config = dict(
    mask_ratio=0.75,
    encoder_fused_qkv=False,
    init='orthogonal',
    orthogonalizer='polar_express',
)
Rows from block 8 of the encoder of a small masked image model, named by matrix and row number. Rows with one number belong to one neuron. Each number is 128 + 24 x the weight over its row's rms, rounded and kept within 0 to 255. All counts start at 0.
After each neuron's rows are labels from the 100 images, of 14848, where the neuron reaches its highest value: "responds to" is what is common among them. Only what is clearly more common there than usual is listed. The data: larger renderings of crowded toy scenes. In brackets: how many of the 100.
# fc1: MLP up (encoder.blocks.8.mlp.fc1.weight, 1280x320), inputs 0-106
# fc2: MLP down (encoder.blocks.8.mlp.fc2.weight, 320x1280, transposed), outputs 0-106

fc1.630 [123  85 165 156 108 120  74 157  84  97 139 157 168 121 140 129 130 134 133 162 130  82 151 135 151 118 131 157 145 125  90 120 125 113 141 118 177 140  94 111 160 168 129 155 109 130 143 125 149  97  99 141 141 176 139 132 158 141 119 110 139 115 127 130 100 157 140 109  85 150 112 134 157 136 123 153 157 165 132 128 148 136 141 144 164 107 110 125 155 109 128 151 118 105 108  82  81 110  88 162 158  97 106 141 128  83 144]
fc2.630 [138 133 122 138 148 143 121  93 151  75 140 143 142 145  94 126  93 151 123 137  86 111 118 138 104 109 123  96 128 138 146 145 172 147 161 142 121 111 176 143 144 167 135 108 108  82  89 139 126 166 103 131 144  93 118 121 148 105 134 109 104 116 116  94 145 146 114 114 153 132 128 153 121  91 132 128 165 128 122 129  98 112 112 120 120 130 109 122 107 157 131 126 160 129 117 143 145 122 150 148 155 144 132 163 147  94  64]
responds to: umbrella (30)

fc1.738 [122 131 118 146 136 125 140 162  95 135 143 156 144 105 132 133 162 107 112 123 142 134 101 138 160  98 161 133 148 148 143  80 146 103 144 193 122 139  76 139 160 140 156  99 118  94 115  92 140 123 163  73 174 139  93 119 136 143 147 144 101 115 140 135 157 123 141 112 123 155  93 114 147 158 122 117 147  73 145 121  84 118 123 137 104 127 112 145 131 116 131 140 151 119 115 181 116 142 113  75 123 150 158 145 120 128 160]
fc2.738 [161 149 125 129 141 139 136 116 113 145 140 127 133 151 129 151 125 154 143 104 122 125 128 137 146 158  80 138  82 117 146 178 121 178 126 103 112 133 151 124 132  95 115  99 140 130 159 132 118  99 121 158 117 121 117 122 181 127 138 107 133 156 122  97 103 102 128 152 139  99 156 127 141  79 114 123 125 126 150 121 156 139 153  84 112 102 128 117 143 136 170 132 116  84 137 125  96 118 151 144 118  75 104 110 127  88 101]
responds to: count: two (42)

fc1.741 [117  91 115 129 115 166 117 115 187 114  90 120 141  97 122 122 122 134 123 164 160 139 183 123 131 133 119 137 168 164 127 145 122 112 144 122 146 191 120 121 130 133 108 153 163 145 165 136 119 139 141 130 132 139 108 126 145 164 115 118 177 139 138  95 132 134 115 123 149 141 112 149 120 113  69 118 172 106 119 159 114 136  93 135 121 123 168 137 176 124 110 166 146 122 121 161 137 127 138 147 154 107 127 148 133 132 135]
fc2.741 [139 118 118 115 153  88 125 174 109 136 147 124 128 137 156 144 113 127 133  98 119 139  56 134 139 122 153 110 151 107 102 128 141 119 139 140 140 158 152 105 115 121 142  82 119 120 116 146 168 118 159  88 128 163 130 110 117 137 101 130 149 101 142 148 123 118 117 186 142 158 188  65 182 134 141 122 144 117 127 126 128 149 154 111 137 111  99 134 101 139 165 139 127 129 146  84 102 121 160  94 138 134 118 100 139  80 149]
responds to: light from behind the scene (74)

fc1.120 [161 164 121 163 129 101 128 116 175 115 174 140 170 117 130 113 162 175 126  99 111 133 107 129  98  97 124 129 142 146 153 112 139 147  93 126 168 111 146 121 126 135 132 140 187 136 172 112 140 164 130 134  94 128 141 129 131 142 142 177 104 142 157 139 114 135 132 155 147 171 137 148 132 108 132 102 139 148 146 144 119 127 151 109 159 103  86 132  89  94 123  82 146 126 103 119 141 145 118  86 150 171 134 120 161 159 149]
fc2.120 [130 166 137 147 155 163 114 133 178 130 155 151 105 181 133 125  91 104 125 122 149 148 101 136 101 148 168 115  81 138 120  92  79 137 128 140 125 104 134 116 101 128 140 133  98 175  76 185 172 110  82  85 119 152 131 112 104 161 108 127 147 151  92 117 134 137 145 147 120 101 146 145  91 147 116 127 147 152 140 129 131 106 123 128 109 169 103 165 148 130 126 153 123  94 113 142 119  85 126 114 163 156  92 126 108 141 124]
responds to: light from the left (72)

fc1.196 [119 126 110 133 114 123 128 143 125 148 144 117  84  89 117 149 142 110 112 123 129 145 133 138 114 148 110 110 147 141 137 127 126  90  85  96 167 183  80 100 148 146 135 156 124 149 121 110 136 105 129 115 171 129 110 157 128 115 151 120 138 152 128 120 124 110 111  93  94 165 130 170 180 158 121 117 159 129 132 121 116 176 152 119  88  89 134 117 131 112 166 150 146 165 130 171 118 171 135  72 120 141 173 126 145 124 148]
fc2.196 [114 151 119 137 174 130 118 124 131  93 117 135 135 175 137 101 135 159 121 131 148 160 142 141 139 113 169 204  84 129 118 134 112 136 130 154  58 152 110 159 130 153  95 151 107 141 112 158 132 153 152 137 130 175  98 141 134  86 128 123 154 118 110 144  98 176 125 147 137 101 159 102 108 109 130 147 120 125  99 115 176 135 136 144 162 138 115 160 112 110 135 130 105 147 162  95 154 111  72 120 154 140 106 105  92 140 170]
responds to: count: two (42)

fc1.273 [ 99 147 137 129  84 130 124 112 130  79 137 131 132 120 135 126 115 111 107 170 124 170 162  99 124 125 117 109 107 133 141 106 111 112 149 127 137 149 161 157 142 149 145 139 150 119 154  99 146 121 132  58 132  99 139 122  91 128 151 123 145 123 115 120 141  64 123 136 123 127 113 165 123 168 169 137  82 139 137 162 116 121  85 116 141  94 124 140 142 159 158 138 169  95 131 171 153 192 149 119 126 126 137 139 145  95  93]
fc2.273 [134 128 120 116 104 133 170 158 132 160 120 103 100 131 130 173  95 162 122 101 127 114 145 138 151 114 138 121 119 108 125 139 110 109 113 136 125 118  90  87 128 103 116 127 157 129 112 149 128 158 104 102 146 123  93 124 139 119 138 142 131 113 125 133 145 187 158  86 146 138 157 112 120 116  82 106 128 148 109 176 139 102 178 125 132 141 145 154 122 106  92 118 124 125 148 162 103 110 150 161 125 104 114 109 172 135 117]
responds to: light from behind the camera (65)

fc1.205 [117 119  98 136 145 130 115  93  90  96 147 127 115 150 127 152  95 117 133 144 103  91 148 145  95 124 132  96 112 139 131 161 142  67  99 117 160 121 136 123 175 128 141 106 188 127 150 117 184 140 194 177 123 103 164 103 130 132 138 134 115 162 131 127 152  94 144 117 105 162 105 111 107 102 122 147 151 111 129 143 111 121 115 115  95 136 135 127 127 122 154 139 177 140 165  93  77 163 107 116 168 115 150 125 121 167 170]
fc2.205 [138 124 159 102 138 143  93 125 152 155 154 114 119 120 129 154 118 175 123 135 114 126 114  85 133 141 125 145 155  95 151  95 127 137 186 139 120 150 173 162  93  88 109  97 104 169 129 135 125 127 120 110 136 133 121  93 127 121 137  93 123 101 126 126 130 158 101 139 131 161 111  68 126 124 153 138  87 133 140 160 113 121 123 133 141 136 126 124 162 165 117  91 141 122 134 109 137 118 129 161 105 137 114 153 118 115 106]
responds to: light from behind the scene (51)

fc1.669 [123 155 117 126 104 140 101 181 100  95 118  80  82 110 138 129 112 108  77 179 149 123 112 110 111 131 132 134 178  89 170 132 161 116 127 106 121 186 175  83 145 111 101 103 123 139 137 148 127 133 142  97 122 141 163 116 137 140 109 130  79 114  91 154 118  99 134 108 126 108  96 174 147 101 120 133 146 120 133 122 147 101 117 102 142 159 199 122 147 127 104 150  96 120 161 113 151 101  97 102  97 139 117 151 148 106 134]
fc2.669 [106 137 119 121 110 146 185 100  97 114 137 101 176 131 107 145 145 131 133 155 107 137 129 120 130 135  97 136 155 128 108 142 149 143 163 156 123 132 104 117 138  97 120 166 126 186 103 135 152 147 113 132 105 167 132 120 138  96 113  78 132 135 174 119 140 128 106 121 145 161 137 124 166 142 120 138  94 125 157  85 174 134  79 134  92  85 139 105 183 125 117  97 179 137 142 109 144 111 113 174 131  84 153 109 108 178  95]
responds to: airplane (40)

fc1.313 [104 133 136 124 107 178 106 102 107 114 175 133 153 140 114 134 106 155 119 144 136 146 139 165 155 182 110 142 116 126  94 106 104  97 139 137 155  96 126 107  95 153 139 122 113 152 133 145 136 120 149 133 119 115 111  86  90 140  96 126 149 130 173 197 100 113 128 123 107 134 114 132 121 141 145 121 166 127 180 111  99 166 145 127 131 150 136 114 145 165 107 194  83  91 116 120  75 162 114  87 108 146  73 123 128 144 176]
fc2.313 [145 125 137  87 147 125 106 126 122 175 109  74  98 131 112 115 138 131 163 107 157 129 108 120 109  95 131  89 101 145 103 107 137 126 151 101 107 163 144 147 162 150 131 137 159 133 144 109 172 101 117 147 174 113 133 173 125 107 129 130 102 195 102  91 119 118 146 113 132 134 120  92 143 107 134 161 111 148  87 129 129 159  48 128  91  88 117 130 176 110 137 143 102 135 111 115 128 120 116 127 132 118 166 115 145 161 105]
responds to: light from the left (75)

fc1.553 [134 131 114  99 137 171  98 150 140  92 117 113 169 152 133 113 160 127 119 168 102 107 114 105 123  93 130 117 177 100 155 127  85 147 170 135 121 181  89  96 157 153 125 132 108  96 134 132 148 148 149 120 123 136 147 139  95 121 103 165 104 135 104 129 149 139 130  94 144 160 109 161 157  89 172 129 137 111 109 171 140 112 123 129 154 106 117 122 126 119 120 137 153 156 168 111 122 132  92 155 116 127  79 147  94 102  81]
fc2.553 [137 106 114 148 128 102 161  97 102 127 169 135 113  84 127 129 120 122 118 111 154 136 143 116 118 175 155 125  82 120  94 125 141  81  73 105 124 109 128 100 102 111 128 143 126 146 146 121 133 136 147 105 153 152 109 140 167  88 113 113 113 113 133  56 100  73 148 137 104 191 140 151 142  97 101 130  67 161 137  88 157 157 135 151  99 137 125 166 167 129 143 130 137 106 123 116 150 108 154 116 156  93 187 149 154 115 114]
responds to: airplane (32)

fc1.81 [121 148 133 137 174 156 120 128 118 146  86 118 100 120 178 140 159 134 185 115 142 151 167 114 154 151 118 117 114 127 102 123 153 119 106 140 124 154 134 111  89 133  91 179 165 176 140  77 159 144 142 145 124 126 143  92 189 116  80 151 124 122 141 145  97 123 128 154  71  97 146 145 135 161 119  70 145 155  97 122 122 120 124 142  84 128 138 117 145 197 156 133 133 129 143 164 123 161  98 111 136  97 168 126 139 150 123]
fc2.81 [138 134 123 123 142  86 127 142 165 128 121 163 115 146 118  97 145 134 125 144 164 122 154 135  92 147  69 130 111 138 135 145  89 175 118 128 147 117 134 126 100 109 131  99 108  60 147 166 110 133  60 112 116 115 104 131 120  93 110 131 138 129 128 154 139 146  97 130 146 125 135 108 150 119 122 191 110 108 148 140 123  96 105 115 203 147 139 118 133 127 130 127 146 176  88 107 112 120 154 156 103 140 100 131  86 103 151]
responds to: light from behind the camera (58)

fc1.309 [104 126 108  92 129 151 122 121  93  93 151  97 166  73  94 164 150 120  88 130 134 139 129 128 151 144 121 128 129 135 125 148 116 106 126 117 167 109 124 174 130 179 155  68 147 124 136 156 117 166 119 150 137 129 203 129 107 152 109 129 140 105 148  92 125 126 126 159 144 104 131 104 126 121 156 137 137  82  86 133 123 146 129 125 114 109 118 132 112 155 101 176 101  94 121 132  96 136 128 120 159 120 109 113 106  96 113]
fc2.309 [120 108 143 102 155 150 177 140  71 184 128 158 180 164 111 136 122 160 139 128 106 123 116 113  88  56 130 172 138 141 126 142  94 104 151 156 120 113 150 107  87  81 123 180 130 116 117 129 134 150 107 108 165 126 115 128  92 160 143 128 130 127 125 136 125 128 151 129 125  93 147 159 115 179 150 117 101 165 154 130 141 128 139  90 139  75 132 107 121  94 122 159 141 127 134 136 157 126 144 100 121 111 154 140 125 136 124]
responds to: light from the left (56)

fc1.281 [144 131 155 107 157 122 140 130 103 160 130 131 131  80 117 105 106 133 134 144 132 139 186 120 117 130 148 135 121 142 102 121 166 126 101 147 106 120 140 120 141 157 166  88 117 136 124  96 147  85 125 126 113 112 107 122  62 149 127 133 145 114 163 125 136 155 150 152  83 173 124 110 140 168 135 143  74 109 105 111 143 138 164 119 161 184 166 150 117 103  72 179 108 144  97 136 125 143 100  99 139 167 168 142 124  89 129]
fc2.281 [131  91 135 143  96 145 129 148 149 148 175 113  93 117 158 120 142 151 122 126 140 164 115 161 121 105 107  71 131 161 147 152  72 128 144 106 115 129 130 130 145 128 124 168 167 115 150  82 134 154 153 103 137 144 146 134 123 157 186 120 138 130 170  89 128 152 135 108 145 108  94 146 152 111 106 146  99 145 131 158  53 126  99 118 127  99 136 148 144 144 101  86  89  70 107 107 109 140  97 124  80  84 158 106 133 145 140]
responds to: count: two (44)

fc1.100 [126 148 158  82 144 110 154 111 122 101 157 131 145 146 155 150 119 103  81 100 154 148  78  90 102  98 130 146 146 149 141 104 143 114 133  78 145 157 134 133 102 120 198 159  88 155 144 133 103 154 118  96 103 122 168 153 100 141 164 135 122 141 150 136 126 117 137 152 120 139 120 170 164 119 148  88 165 168 104 144 118 160 124 144  91 115 117 131 128 145 142 126 141 114 138 131 168 120 148 136 134 113 159 146 112 141 107]
fc2.100 [149 140 117 135 101 109 156 139 135 101  95 150 158 116 132 107 124 128 118 132 122 119 134 133 110 147 113 122  92 117 102 127  98 125 114  96 123 171 127  92 153 142 103  88 151  82 132  87 170 131 131 116 140 119 138 105 109 161 127 109 168 117  95  98 150 139 139 130 135 129 131 144 114 166  94 101 142 136 145  86 107 137 134  95 157 130 170 144 126 127  85 139 124 119 125 119 121  95 133 187 121 147  87 119 189  99 102]
responds to: airplane (32)

fc1.478 [118 133 145 129 129 135 100 123 147 131 101 122 117 115 119 119 111 123 120 107 141 146  94 137 153 130  97 143 115 137 140  71 154 121 145 131 134 169 112 144 142 146 153 142 147 133 152 152 129 113 110 151  77 124 140 166 153 139 128 140 123  76 176 105  81 123 138 146 161 118  68 154  81  84  99 144  91 132 120 131 119 115 136 126 148 146 137 132 106 130 127 180 104 138 123  96  95  81  79 121  90 125 138 120 138  99  96]
fc2.478 [140  90 130 101 148 143 118 138 108 115 154 168 142 144 140 151 132 124 105 131  87 149 165 102 130 154 167 100 156  98  90 134 142 166 150 115 139 108 118 102 182 142  96 152 153 104 105 139 113  96 128 113 117 137 171 121 155 100 116 133 130 131 100 136 144 148 155 138 125 136 133 111 136 145 150 114 132 137 133 128 131 124 100 121 122 108 107 161 153 151 101 140 135 138  99 197 154 154 149 164 108 112 147 128 139 166 101]
responds to: count: two (40)

fc1.555 [143 143 120 134 107 125 155 137 150 143 143 196 134 122 169 121 159  89 102 102 136 114 116 157  92 126 172  83 147 144 106 113 171 103 175 124 119 152 125 129 106  90 138 139 152  97 131  97 118 134 153 136 156 119  82 109 144 114 151 139  78 134 127 158 152 139 115 142 143 124 112 127 120 171 120 162  90  88 120 104 107 134 112 127 114 112 146 115  96  74 153  80 151 155 140 168 107 129 113 145 168 137  77 108 116 174 139]
fc2.555 [142 138 134 116 140 135 131 102 137 117 136 126 177  72  92 116 132 143 174 102 149 133 117 152 162 105  65 140 170 133 122 149 115 133 112 129 112 156 149 136 145 137 107  73 107 161 120  99 125 129 112 118 110 131 150 138  67 138 144 149  83 140  91 102 109 106 141 116 108 143 121 178 139 113 123 107 186 127  85 107 105 107 188 137 174 116  99 146 122 120 106 131 108 114 149 104 126  95 124  99 120 133 129 143 179 103 119]
responds to: light from behind the camera (49)

fc1.316 [103 151 107 111 110 172 152 147 161  67 129 146 166 143 125 112 149 136 107  96 119 133 137 163 139 126 121 151  84 116  93 131 103  97 132 149 107 167 118  88 160 164 133 122 157 133 129 129 180 139 125  89 146  77 144 130 136 138 101 128 136 116 111 166 107 122 156 128 149 108  91 140 118 125 114  91 180  98 153 113 108 143 159 125 165 126 115 143 158 164 111  82 133 112 126 141 135 127 117 140 139 151 106 116 144 123 119]
fc2.316 [136  64 132 175 189 122 180 163  97 150 167 128 122 141 144 151 161  85 142 151 156 112  95 104 121 135 129 137 170 114 129 139 101 148 144 126 137 146 141 163 109  76 116 135 108 139 119 102 111 147 148  76 146 163 111 177 118 129 126 118 115 125 156 106 147 107 112 173 159 121  99 166  92 136 158 153 133 122 122 138 162 173 160 164 111  91  93 143 158 124 134 115  95 139 110 115 146 151 152 117 101 140 128 136  98 146 146]
responds to: light from the right (53)

fc1.269 [ 95  94 115 129 155 170 127  64 148 148 188 104 143 130 130 170 156 114 143 147 132 159  99 121 107 142 143 149 125 158 125  84 116 152 128 127  84 181 183 112 130 119 136 131 104  99 129 120  71 122 127  98 182 141 121 114  85 103 165 113 124 178 135 123 113 124 152 101 124  72 150 105 143 159 101 135 120 146 121 157  84 149 146 142 106 155 116 102 138 112 168 130 119 139 122 157 151 127 141 107 134 143 144 112 142 144 160]
fc2.269 [139 131 101 122 125 144 177 141 150 117  69 214 113 113 145 100 150 133 123  99 123  97 154 141 172 108  86 140 141 145 131 158 162  96 153 137 140  94  70 133 131 147 120 120 143 155 160 122 167 133 128 174  90 111 155 127 159 152  98 130 139  87 118 126  96 149  99 140 146 155 100 117 134 140 117 126 129 137 117 113 175 113  96 138 126 118 137 164 128 163 101 131 144 124 140 129 117 159  93 152 126  96 141 146 136 138 109]
responds to: pine (30)

fc1.665 [115 130 120 143 146 100 133 119 110 153 127 109  87 129 107 185 167 105 144 183  99 116 154  92 158 127 152 149 152 126 129 138 139 121 105 113  86 121 131 122 121  94 159 150 148 100 157 110 125 104 100  90 130 118 135 154  99 139 137 168  63  97 153 109 190 126 156 116 115 138 130 131 115  80 155 170  89 116 140 136 129 158 154 134 114  59 130 139 119 143 165 149 163 126 113 128 122  62 108 153  81 136 160  72 144 133 110]
fc2.665 [164 109 117 146 116 118 130 120 127 139  99 141 128 121 147 150 130 130 139 114 133 168 129 102 109 146  96 163 118 161 141 141 117 143 151 116 156 131 107 148  93 145 126 161 109 146 118 115 100 121 111 128 165 140 156 145 140  75 147 115 168 104 146 112 152 118 163 142 121 119 121 121 119 139 159 121 134 174 108 153 135  82 138 129  85 134 149 147 120 128 152 136 117 127 146 125 155 127 160 143 127 111 120 140 181 124 119]
responds to: light from the right (84)

fc1.356 [133 123 137  99 172 158 113 132  91 108 114 133 152 125 101 141 121 178 122 111 162 159 146 176 150 138 119 150  98 105 139 157 102  98 130 176 149 100 120 104 165 114 120 142 131 176 158  84 158 110 118 150 134 122 120 106 160 125 143 127 119 148 135  81 129  73 108 144  81 130  58  85 114  89 105  89 122 130 117 138 126 119 171 156  99 128 114 128 103 160 132 119 121 120 144 173 146 167 143 131 126 109 146 144 184 135 108]
fc2.356 [168 117 106 155 128 117 130 110 139 165  99  65 130 115 162 118  94 118 131 166 120 123 157  96 111  84 109 125 124 125  96  74 112 100 153  95  91 163 133 156 143 121 117 125 120 106  85 152 127 147 154  86 136 120 134 130 153 116 151 110 116 136 112 165 131 141  82 136 147 139 166 127 147 123 123 180 107 145  96 160 112 135  95 128 179 137 138 155 125 121 141 105 121 152 151  73 130 124 139 124 214 161 126 115 121 117 127]
responds to: light from the left (63)

fc1.603 [126 131 122  89 112 126 129 145 127 121 146  72 144 130 123 120 134 101 128 182 161  91 116 108 177 113 149 111 188  83 138 117  97 102 143  91  99 137 131 119 135 122 117 115 150 169  89 131 104 111 148 168 107 167 127 160  90 153 121 115 143  86 136  86 104 139 141 117 129 132 144 165 109 111 152 126 155 138 126 141 165 131 150  99  96 107 137  94 119 145 101  91 133  97 165  95 120 133 151 122 117 186 111 126 139  74 131]
fc2.603 [108 173 139  93 145 126  97 125 120 126 132 133 161 121 140 162 120 128 132 102 107 166 131 123  91 135 149 142  74 187 128 133 141 127 128 152 168 120 144 121 113  93 110 128 127 155 172 109 113 108 101 115 126  82 147  82 163 129 126 137 108 172 115 171 124 122 103 152 153 108 139 107 132 120  99 167  94 124 138 121  99 107  91 127 133 129 136 150 141 123 150 145 109 158 119 108 118 121 143 145  90 103 148 126 128 132 155]
responds to: count: six (41)

fc1.476 [ 96 125 104 157 104  83  76 135 140 139 155 151 107 137 134 108 125 126  94 116 107 105 142 162 148 108 141 165  95 129 111 173 127 129 139  73 152 169  73 157 196 165 133 153 154 146 161 143 133 115 108 127 125 123 119 107  70 119 100 143 157 134 145 108  56 148  73 102 133 137  96 170 123  97 121 140  85 132 144 131 100 119 128 103 151 192 105 185 138 146 165 129 151 135 143  87 126 167 165 112 153 114 144 110 108 151 148]
fc2.476 [107 121 122 101 140 157 133 103 136 143 120 158 148 147 136 170 115 118 123 150 105 138 149 104 126 133 147 117 129  84 122  82 121 166 119 124 103  98 101 139  98 141 136 106  98 131 108 106 140 149 143 118 128 124 101 139 199 117 160 131 118  67 134 105 113 137 188 155 146 125 141 122 143 135 127 111 185 101 139 121 132 126 127 119  80 140 184 149 135 124 109  97 133 119 136 123 121 142 161 144 129 133 130 175 111  94 108]
responds to: airplane (31)

fc1.563 [101 153 115 137 122 115 118 136 116 125 155 101 136 128  98 143 138 143 147 130 134 169 129 176 153 106 164 112 123 107  93 131  83 147 145 182 128 134  69 116 140 122 115 141 127 148 149  76 128 103 140 119  89 165 127 110 160 114 145 123 127 102 151 108 130  86 134 180 101 126 126 101 134 124 109 123 111 139 146 130 116 122 150 157 145 107  94 160 142 134 128  88 156 137 118 136 138 150 133 160 118 130 163 150 166 165 121]
fc2.563 [104 138 128 125 134 129 111 106 131 105 128  88  97 118 118  83 137 148 135 108 138 108 126  84 132 135 109 176 154 135 138 139 205 118 115  75  94 141 155 167 121 122 142  83 118  96 117 130 135 166 135 153 121 152 118 160  92 160  73 161 128  86 111 160 168 146  94  97 152 132 146 157 134 149 150 126 152 131 157 132 118 131 119 131 135 189 134 116 174 147 141 138 147 128 143 104 107 120  95 151 101  91 133  87 106 122 134]
responds to: count: two (46)

fc1.670 [134 129  92 109 133 160  84 159 158 151  95  94 107 112 107 125  85 134 111 137 127 117 127 103 110  83  96  87 133 103 156 176 141 107 130 162 117 143  80 122 143 114 187 136 159 110 110 121 149 122 112 154 139 144 114  96  90 121 129 154 114 147 134 121 132 143 132  99 108 154 151 139 102 121 112 118 123 137 120 113 170 169 124  95 159 138 120 146 153 114 131  85 123 153 134 135  94 172 130 141 145 105 134 130 121  95 137]
fc2.670 [112 143 150 109  90 122 164 105 138 114 105 117 128 115 164 157 145 135 115 157 126 149 151 137 180 140 138 100 118 121 130 127  64 150 109 147  96  87 171 155 166 123 128 143 100 119 119 126  79  95 151 127 120 109 106 182 110 115 145 128 117  99 105 143 106 169 116 134 125 128  96  75 158 164 148 121  98 161 118 137 132 108 133 151 140 154  88 151 123 132 128 175 120 124  75  73 170 112 110 177 118  93  87 146 131 154 116]
responds to: light from behind the scene (73)

fc1.474 [206 105 112 105 185 151 104 111 117 124 144 141 150 131  95  89 122 114 107 162 121 148 146 169 138 161  91 163 161 155 178 119  68 119 163 125  91 140 162 128 158 149 121 108  98  83 123 115  80 104 146 155 172 143 155  81 149 136 149 122 104 131 118 147 109 108 146 129 136  78 120 131 135 103 138 111 105 131 108 106 120 125 141 129  85 150 180  95 112 159 170 107 114 146 123 149 109  95 121 159 142 102 115 141 124  87 155]
fc2.474 [ 77 120 107 133 150 153 132 138 120 129 110  95 124 124 113  99 117 153 141 105 155 153 112  78 147 107 139  73 152 126 103 119 164 111 119 142 111 139 116 185 134 162 118 138 130 174 101 150 176 158 144 104 102 100 121 155 137 154 131 141 181 134 124 110 157 107 131 124 173 123 119  97 152 152 122 148 147 132 112 150 144 154 140 109 127 136  72 171 164 110 101  99 145 131 132  64 137 127  74 100 112 116 139 153 137 148  93]
responds to: light from the left (57)

fc1.162 [133 137  98 112 151 107 110 118 163 167 130 113  99 115 160 138 121 130 125 152 109 143 142  77 125  64 150 145 157 100 160 123  87 157  86 139  95 121 121 135 122 115 128 124 172 160 109 108 129  95 152  91  97 172 122 131  79 110 150 122  66 105 127  94 147 140 109 148 123 102 147  90 167 150 121 142 108 106 113 134 101 131 133 161 141 160 144 130 156 135 138 106 114 132 133 156 165 104 153 159  87 131 144 128 146 140 130]
fc2.162 [135 167 121 153  73 121 127 133 156  95 138 103 127 124 105 124  89 135 149 138 104 109 164 145 116 165 140 152 113 189 153 113 106 142 118 136 113 123 151 152 104 115 106 136  93 112 102 112 109  80 133 160 135 111 148 149 143 144 122  79 107 170 116 125 122 114 176 140 165 130 132 122 136 129 118  88 137 134 153 138 142 105 123 155  88  94 145 105 156 107 110 145 127 126 108 151 106 150 133 120 115  93 125 180 116 127 118]
responds to: light from the right (53)

fc1.219 [150 172  91 113 132 127 150 127 142 125 148 152 154  73 130 163 113 128 119 154 127 138 173 124 140 101 139 145 160 130 101 116 175  99  53 112 148 107 154  84 133 110 124 106 110 125 128 154 113 132 177  91 121 137 141  76 127 149 130 106 152 140 129 109 159 163 136 146 167  73 132 116 129 161 127 118 120 114 124 121 130 194 127  95 120 167 128 127 133  83 142 112 115 141 113 145 122 148 120 110 139 105 118 135 137 159 147]
fc2.219 [153 102  81 119  75 131  92  94 140  96 146 174  92  76 127 106 162 136 146 152 116 149 126 119 100 121 132 140 118 158 199 110 112 154 110 156 108 156 124 145 175 129 134  98 103  88 133 142  93 117 174 112 108 139 159 134 110 157 106 144 135 150 123 130  87 109 122 212 108 106 100 129 137 134 137 119 124  84 136 140  89 157 138 146 120 111 122 132 150 110 113 140 134  93  96 156 114 158 142  90 101 127 132 118 154  96  97]
responds to: hammer (35)

fc1.67 [116  79 136 115 148 124 127 151 154 146 132 102 162 128 125 106 112 179 113 107 159 136 109 119 149 105 149 112 125 120 116 141 154 137 113 130 147 139 102 134  92 109  99 139 143 102 179 136 129 143 128 112  49 134 126  82 107 121 120 117 134 143 147  98  76 124 133 134 189 128 117 165 217 137 140 157 158 122 106 162 137 132  90 101 143  96 139 175 151 114 161 131 161 126 115 134 131 139 113 152 115 116  91  95 140 136 141]
fc2.67 [114 138 120 110 147 103 114 120  89 126 135 165 101 127 134 137 155 176 141 185 104 111 131 147 163 157  83 105 104 157 119 150  98  88 115 113 107 113 128 179 134 141 134 110 156 114  92 141 128 154 139 152 104  81 133 187 164 112 116 166 132 103 148 153 129  91 131 115  92 113 133 116  70 143 154 116 128 180 120 123 148  86 149 157 109 173 132  96 138 133 101 154 128 130 136 172 144 133 131 134 122 110 135 122 142  82 163]
responds to: count: two (48)